A small multi-label image tagger, trained from scratch.
Model: moe soft, patch size [4, 4].
Rows from block 3 of a small multi-label image tagger, named by matrix and row number. Rows with one number within an expert belong to one neuron, the router's apart. Each number is 128 + 32 x the weight over its row's rms, rounded and kept within 0 to 255. All counts start at 0. Numbers have three digits each. After the name is the row's rms in percent of the matrix's.
Before each expert's rows are labels from the 100 images, of 14976, where the router gives the expert most weight on average: "responds to" is what is common among them. Only what is clearly more common there than usual is listed. The data: drawings of small networks of dots and links.
# router: slot weights (model.blocks.3.mlp.router.weight, 128x256, trained with AdamW), inputs 128-255
# up: expert up (model.blocks.3.mlp.up, 64x128x256), inputs 128-255
# down: expert down (model.blocks.3.mlp.down, 64x256x128, transposed), outputs 128-255

# expert 36
responds to: complete; nine dots
router.72 077:133175153187106115115123120141064160115126124130168156120111143087111099199169167124085190153093111118167141165120080132128112104137105130146067142151096124073136087077088142137091129162145182173131123134115117125134149168135127129093141160163124132114103159111125072135105119110176146154187109115110100107143131087136094163172140110168126145102108139152073201142130069134095144147128
router.73 090:115162139154140096128121120134164156194192122087106111094158133094142144150152095147169165141174127158110106126137149105183166142162079071117150174155128105128145090127098129086107119154150156084139135075107159168139157034092121156088134126158106080084129154080086125105089145076177112145133120122140126071119116087125166118092157104167119101148152138113108193180098161102123185099152
up.6 154:161169071183113118098143148108115150126102151118152134084145115160139134141115203179167180157114113140102144125119131169101094167123048182144100111172108103209169108127128175148098150150115150134130105082130137116131073131124152133119087140124131128167112124131139138102187181113195144140127164058127151151119136110180093084150133129111140159136171107121152065131073117114110127148096
down.6 162:052123166121168120154142136114131124084122062109133133143096099163101148140157092130081094134145160155142132160147165091086094168083212143156142073077144090093120104105151163109136128118112074129099127163073123140149092156143173157150186156150088144073133068132040091172111089126084120138120080159130112117089141134144094163109176095169137078149118166151137157146160165134182098131186
up.7 206:176218127170103113130147165147145153133126142128127081095146132089077132121095162172109150096157119118088099107080152064157177153076191102140161124168180066089161151133132148134193142145129121180145115117155064145129103049068188115123102130168117139126087242115142148114119135061183118146129047190113108118140128086090184111091085124134126149114135127130137093133167157091121153113106
down.7 160:132136148174157132082062128148107106144138107103145146166134117173178104085118125145107177142124102073113134137115120140143087098114151184136084163139093099058063093147158052207149129099085168149098147108107131101089150140098134163136130082136173100169129075162095127045145114134134184130123137169171165157151125152177088146095140185115091155107094122116102162116130133162113079111142

# expert 58
responds to: white dots
router.116 109:115122157199106105144152115067107138107143179109134123054125179054129101132145120111129145159164117104138170078127134166150101102140092177105127096163107140127141135074121119150125109118169124182105123070123112153169138134143169133115155134146118065085113140090140090099107204091172139097138083171109120109138111142176098160096136169137103177169107160098087193114124148117102137153106
router.117 115:110160131179081131112130100144093130098146146114167138073101142119128092146121157151146141115109129128146180153164138153169123096166119179101074178149070133123148113104138063188126107135163126169093082108112126175184164137063073135122172141144146169092127152136102093122117159106136136160108095154097110118110126116206098161154160172158119182142122111124063158149097083134099096190071
up.4 030:115151138077161081103141099102082118191100113161130108140095103065126142142112180149153125142102168114130124121121130084130124164108109125084137190171170113166096172116172163177060111148122075101180135196021151121130125139093117132124085122160153125120092066093130136120151174133142099204135053083105151132137123139163106133142155130107123143139128146121140138141082134089141127128180
down.4 037:132121123173120130126158144105137137133110158109085132111167128135080140118131087097154141162126118083139096127143113176106125155160000075079103128152088123124137138186091138056117124147070119105108172130133111144183103099126108138084163169140113135180111145103119091182098116129155157112118164157122094135142165162080098093127148121103090111076143139117180144156088136122169141126100
up.5 005:100138134081114107123110176131097103122101121151142135121129105019204122106142085111097103112135113121091119134134101138102163075153255118105095108142104128164193165160139116134151145132120087089183155121088142096127087139109142147150116114132140143151175034168140130139111165149161104181088000180125132120152189113139123114128143148142089096140122108135124193091103084168142155090094
down.5 006:133143085108168206138155161176147123159107129154095143089161097063160080129193145151139117071127186160096120127118100073149117060143053167143116150131131158165179132100190139127111099097146086160150158126076072142108098110053130097159107149177102119127066161146105126132134182152139170144103088037128165145116136102202150099107148134121109146159062166168077093149090106093128133174143

# expert 44
responds to: laid out on a circle; loop; nine dots; dots: eight
router.88 095:128124094161028178080143103194114113122143117126191128165117146111159082140136113168023079124141163130123182165123147104123135118055099130141144096151132165088122178144122138102160108111081102150116131127142106113166124109138106119191106152151111155143127124105145087194141084085158126166155087128134112151076156090105132135086126120141123130152173108142126162098116132182119154154171
router.89 069:154164160156103113106178123093085105131128204152109088107165097109169084147092162164116151150143130122083168161072120150103147125147075126168154107107100106132119155133139093178159163097143169130135131065164197154182124111102164073165123140115072154110147114055134070096114117121147137131093062116121091151103081091131105126148104148170138165114192143096141113128118106162136187169176
up.0 155:122193158152105132115103096128143160141109150134131132111096160076136171128133134091111150132119142135138152169148148125130115035145179162115114167080136137160128104123143101128101126127196136165166130104117175148124122161123173115126106132169136138098099235139157152124107155141182106084128194115059106153107082104119096183129119111054168075159094131124051153153173083109119086148107
down.0 150:131147145149126098045191121068147137151121138111121117175105106186124175166195119169081095082168049090147115169137087126129127121125076111121132099136134125177159158110100150137097107108127154140169150176201108131131190108103107161116130108143165124099152149066107128097155159077200121095129137109079113093139187140136110101129115130125110150174130104113129101117120104117152109131152
up.1 112:124186097122101122112106123124072112070140121117141183133069178196140089176166156136137082136127227116073140142124140141135158099170083159124144176104169175130106118138119120093133120110147165157138146148126173105137255072132152112157064120134051121125097122117155131105165143061191119139139048106148106155120125189169144114084125150096152135125110137132118106105133155115108115126108
down.1 125:108095142151153107132107160123105143046122153113090122147171120074084151140082126208106134142152102172139073100113105120133121184112037098140100106103127079169155059127142152120137080147109083125084093077141093155127215141151121153063212146113147160117125144131140127207113086100076094085072147180100147083149147110080136140165102128180134121086137150124130098169056074134157144152110

# expert 3
responds to: complete
router.6 140:110139156142167172151125174127180186172146185144095114161160115136131123114107161120150105127104114123107090110169172132137119191078091115097163166111180131121143135116052090164118162118065148075110141106134097148156128087116152168119141160100120132124169091153121157081156118090126175102151123107192162105086136134119150158147220129187144182119168142143230117067111216111108125142191
router.7 106:073174182159065146096137136164114124082133128172140145127127124113147139094098168212103108125168154182100138200106191089142153102089108118096139130138079117088101183109110100167177093106182150175083105177133137188163124093059127171131112157079117180141086112155135071108101093107132135152077093131075126101100139082138130106148124122169135167146132120128111162136114103107145098183117
up.6 100:138164173232161072136136140157118140117144128118072104193150142030102095078140144190101103168111117224091114113120190127126127077150083117174114115140157137105053106103182090113132117097113131111121163086109130152123155080121090102130157149146121149163130136136125113101111079139198117102160104116124103153121061171122070145147081100179114115111094138129140134177148158143108092158145
down.6 104:125147102112091150112104123132156149123156108185160164124130157106138134104115150140146109113120093096088095072131175190110112114096159098138072128148218118154128089141182173121161161160144104120136115129129096138080085098091141127117162078133112118132132075156152143147143064123080164151118123155137122158103181133124114117157106100108170069123109140145095132096172141147177071154123
up.7 011:123140142095158074168104127156154144129116137138160098135088158103165195109110173135131117123170154155103180075098115147172167131136138147107124073139160101138123079123134117130098140163177108094175146116087161089127170119166141112132116076118085109108108129157142161065126159142183114151136046047140147112132168158095095091112091138190107123089109123125150154201127102107122102115159
down.7 013:148096117098087126099162131114102121133147110134141153165096102144123128143145095132085140231080144053137109129126152124078119130144043077136039122095147108135114136136152189152184126110112078165110065126098105131087170123140053143076197171150178149203129124148114095153144091114089137167141255181136108135118157098136120115084135129061129098150137145151123095078149110116135120146091

# expert 1
responds to: loop; nine dots
router.2 075:096151114099129141076108108177137147132151069145191163111075123154147132157079133074131123154160204144108121179103126085100149177132091175169102181106154136104134185159093131137134110113103125123079151113119068172106171120135154118115145188142088161147147128153134149132157088186158114159124064121117092195127120150159129101143099096127099098134098122101149183158141142182167147138129
router.3 088:105143146117111185155152099163092150126071114177142139145117130107157148099102125132086104126156144179108166193095124119098141191103103144160152098087121124099096147126153164151108149115167119133122182168094087182150132110167151161124113162143126147146133147094107098120143105160180140150147038116131103206103139091178077118127092095187113162169122127124122169158100150160118126158158
up.4 127:117174125097195095137133108087128125120118094131091214094128153155094150121182230066090114095133054137096093130140101092117119205180146122093091139084155112140053151101126114099067103126123092102113064069161114142116166126146198125147185158140093106135146075177115148132178130164150057126091120171147162134143115159053129123123132131138120158096151182129140070091196146141108148109115
down.4 141:155156160108158126100084097143188179201177164155114106137154131107109144132141092079171131115156151151139144149110138139142138132158114118153167158158124136096073127142106205130139200091115104139117166159088126132165141026082152098116072122139110109164117174108115124112109091103125184165141126125107100116115161157138142154118097172169184093147138134121106127135117132104117114164191
up.5 149:136182133137160146132121089136060119111126116118099122163145144191157161122150108117153191106158124101138112140100142124142117085133167168085138115149125174158094147125136144110039097144109163169138116152178179099112184085113129137128073110161174122133137164084189129131141169188163098137109111112168122115158141156082102159130087203088185026111109133127152156125129132137155161114150
down.5 157:140145148098180072116132182142155139148050082143153149089144113169093139129191159154171141102144111118101096153145153143101116109165122069116120122119107101112168111116149090101078138135150156078123117113110153115137104115091152097179213137146142119061083135134048162162161107068128113147156200083078170069120127169135187159091170092158059169069126165131113077115168111122149114120098

# expert 47
responds to: nine dots; two groups
router.94 077:131130113109115122156113125079155152160182046116113142098125134075130165223137098144147229164084107097153172145132161122102106076138087108100134137133107126150133130121117122071078090099165188149166133161150130109086148121147095099079174121192116115134119130135158127176067167167144105118162136144154131108111151170126138169165118094134141115114055163120090119070098085129069089131106
router.95 072:103180135124095147055125101109093189137150125110087124108097120117097115242156115106171176154071099114180176093163153114116098145186076151097091201133125123093123093117109103110136114184099155119136118133115168113080114120152096088112149127172152149102124112153105077150115155141143090164143117158116156093100116124139144154179166105110148109154069129114076161123138093127087103090155
up.0 112:117108081193189041113115106128117116073138138114117143131120133164145086146140147169122109153131081079156147145130150092119076103192215161084122212125094128102122058113143074125059132139091146143122118116106202114117093107115111154094179117142122127127113081123082148135143160082104158176104121079118160142154159120198106136075162125220153113132162157123138139164138141116168115132133
down.0 118:169179131099109108163126163130096156160109101101098127156065113028149150165112143083195166140136145206168095092161111203150147144115094108100112146159131156101166138123153133166136144114171159107111119146073130159131024145087083115073134129109146118175179151092147124134141162072122080111110182192112124101135151141116141145093133137098128099165091130131125162096133142140116151165128
up.7 118:116087128127110122124165155126108126137143146148125088081120135120171107127145143112071086104129118112174131131096128093155139178122000142180128165132119127078167129145155123127149112105144172148123153127139101144131200084157179167138148140124120128169163115146125123104127069089163079117097000132110100137153160155164123096112182155160078073126169132126153125172058142149107154084101
down.7 121:064106146142167109150116121144148133170139118155136138147161134170092151136146096098119091144141114160097120138135133100084093080128081124109132081084129090173096054088112102118129097103124107075127121089075170116132167136143155062163112131119130120144064148123105187120128175170108137174132211072084132144121132125106141167121132117108077194104117110150151141170196102156143044156146

# expert 50
responds to: star; nine dots
router.100 093:120125103134105087073143135142138160117102081152129140142150175149097167198161117156165172119091118087108101125128157159127086117112109055122130114128194139168116124082089135125156126150146170148169091216123097161096133157184156166124085120138130195100172107160112166142075123114148110121203163111093124088120123069099135177150075077130167085152146121133073148071122097131128075145154
router.101 078:124142123160148135084124110114153162137069141130179140104117136095134180171139126142117139139091117087097080160135179115129115076088119102157102073120193093135145141110078180118118094125149150153203125192085133174115178137168135156162117117146113119131125114082173088155042154131181115098177126118101108131098126104111146172144112088132157190179150129154003098105118089112158100139119
up.10 135:091108203170146073114160116068080141032138136172163089093120145124176124197088129157105137190113092097143100120122139187101127148114097119106124157143119080152107133151156147062139139087161106100100108122069158112113131146101062142134186119098101111121148129185098134150131109090156109134139021139084163082130146090170163135124172113118150125179123157126122141130066138116194171092132
down.10 128:141117098060089078150106160137119143203091129122126138153117125220065110155141095156115041133108128126103145148101096071125128144113167117133072135147145161147097156106142123089169152185084140099139166075178104113130144113167121148101104136109089179117154137084165108145146104152093152136098138075154107138149164154062134094171103110143136156123131076136117087110162062151107140128118
up.11 133:180146107121118102131122129139190165194125138148178161112075139157146139118117154122138145077159133116157097166135151114121136071147212173188135117102212075089099099123130106148184145137111184122135154173134129133112056162130106149138134095145168117094109133133128132090133091169151085142117167072115116163116116126163080140075139089120139111103131163127078168164245126172123137162050
down.11 152:152100164167108167112085144098148106091142101120089133150143080102134112093157139107078140153154111133138129211121096170147144160095123070176170152095043153128148127140102167121105180114114085142072101047132151169157184112073121129079177094148139118133119131132116136081123210078056127141156140170147147089159138103162157097107127153150088164098192102139154154106093154124136147137132

# expert 30
responds to: nine dots; wheel; star
router.60 103:071145136148053146118173117122111130132149141133137156177144134087176087105092151161118098139156178167134187170088185130142104114071105193145157150131079193088114119115096098182176093108114112110097128191101096114148142073120136102130144184118116134086146130132137063095137175177163118134079081114119111178107114128193048146091089155187135157155124113076087206144117139138090099190098
router.61 107:083153126125093124129147118107070129154096154127174098201137142092204186153138130100081096129225132134140140142141123104097189153097097227134157114160122101132139162114128075176113109179095134119104156097094136097145149160161147111093116154104100097120124163116158106119119161152149081141114068124153066179165198164152108092194162147138112166150160150114156123119119067127179115118082
up.0 090:097121106069095123157073179130081172143148127147137148146098112162173122137085131107134121142109186156153153172130155129117107138108120162073122087095159118118139144115106140073160142107133077173103130104048132101123172089207093090095110147156121128127109193084163133145154094159137104140118049121148121150157123168100127092102074071139107116126110109126093048141141104108128098136145
down.0 089:133149134138077119110142050168129141152172083128163077094108128094146104119066110212176129150115117063172207126137154129145113145125059123202158111122081128070135129151139128133128190171142134105104148109118095148129115081133108184071103114114181150125139168150120081029114079090093151092123087081122126151091163108165146141142116160137183152160192067138132187133058139143140136129110
up.2 216:092110124158115118122074152135201128087078133157144091143116133159181119112107179199132074146155109136072153104178093091126135225131169152103093187129198166121085122132116134169124107158091101072151140124177070127144143130091084175142089133118125119145176133078119099087080105144124106154098123033143124104134152120124130078138143094173114159112183126126206118141118129113161156110124
down.2 229:096164114124149140141173113069102108138114122052157166093150131158158128121114147138144101143126087155144115104101098047122157126125113107092149124188094139162175178100134138102171068114152153163139124112098115195111056103123142140145198133118120111154089079185150136164101166168141058129101112195139106129108174129150160092137113092080133146086111134124109100122202084117120104105151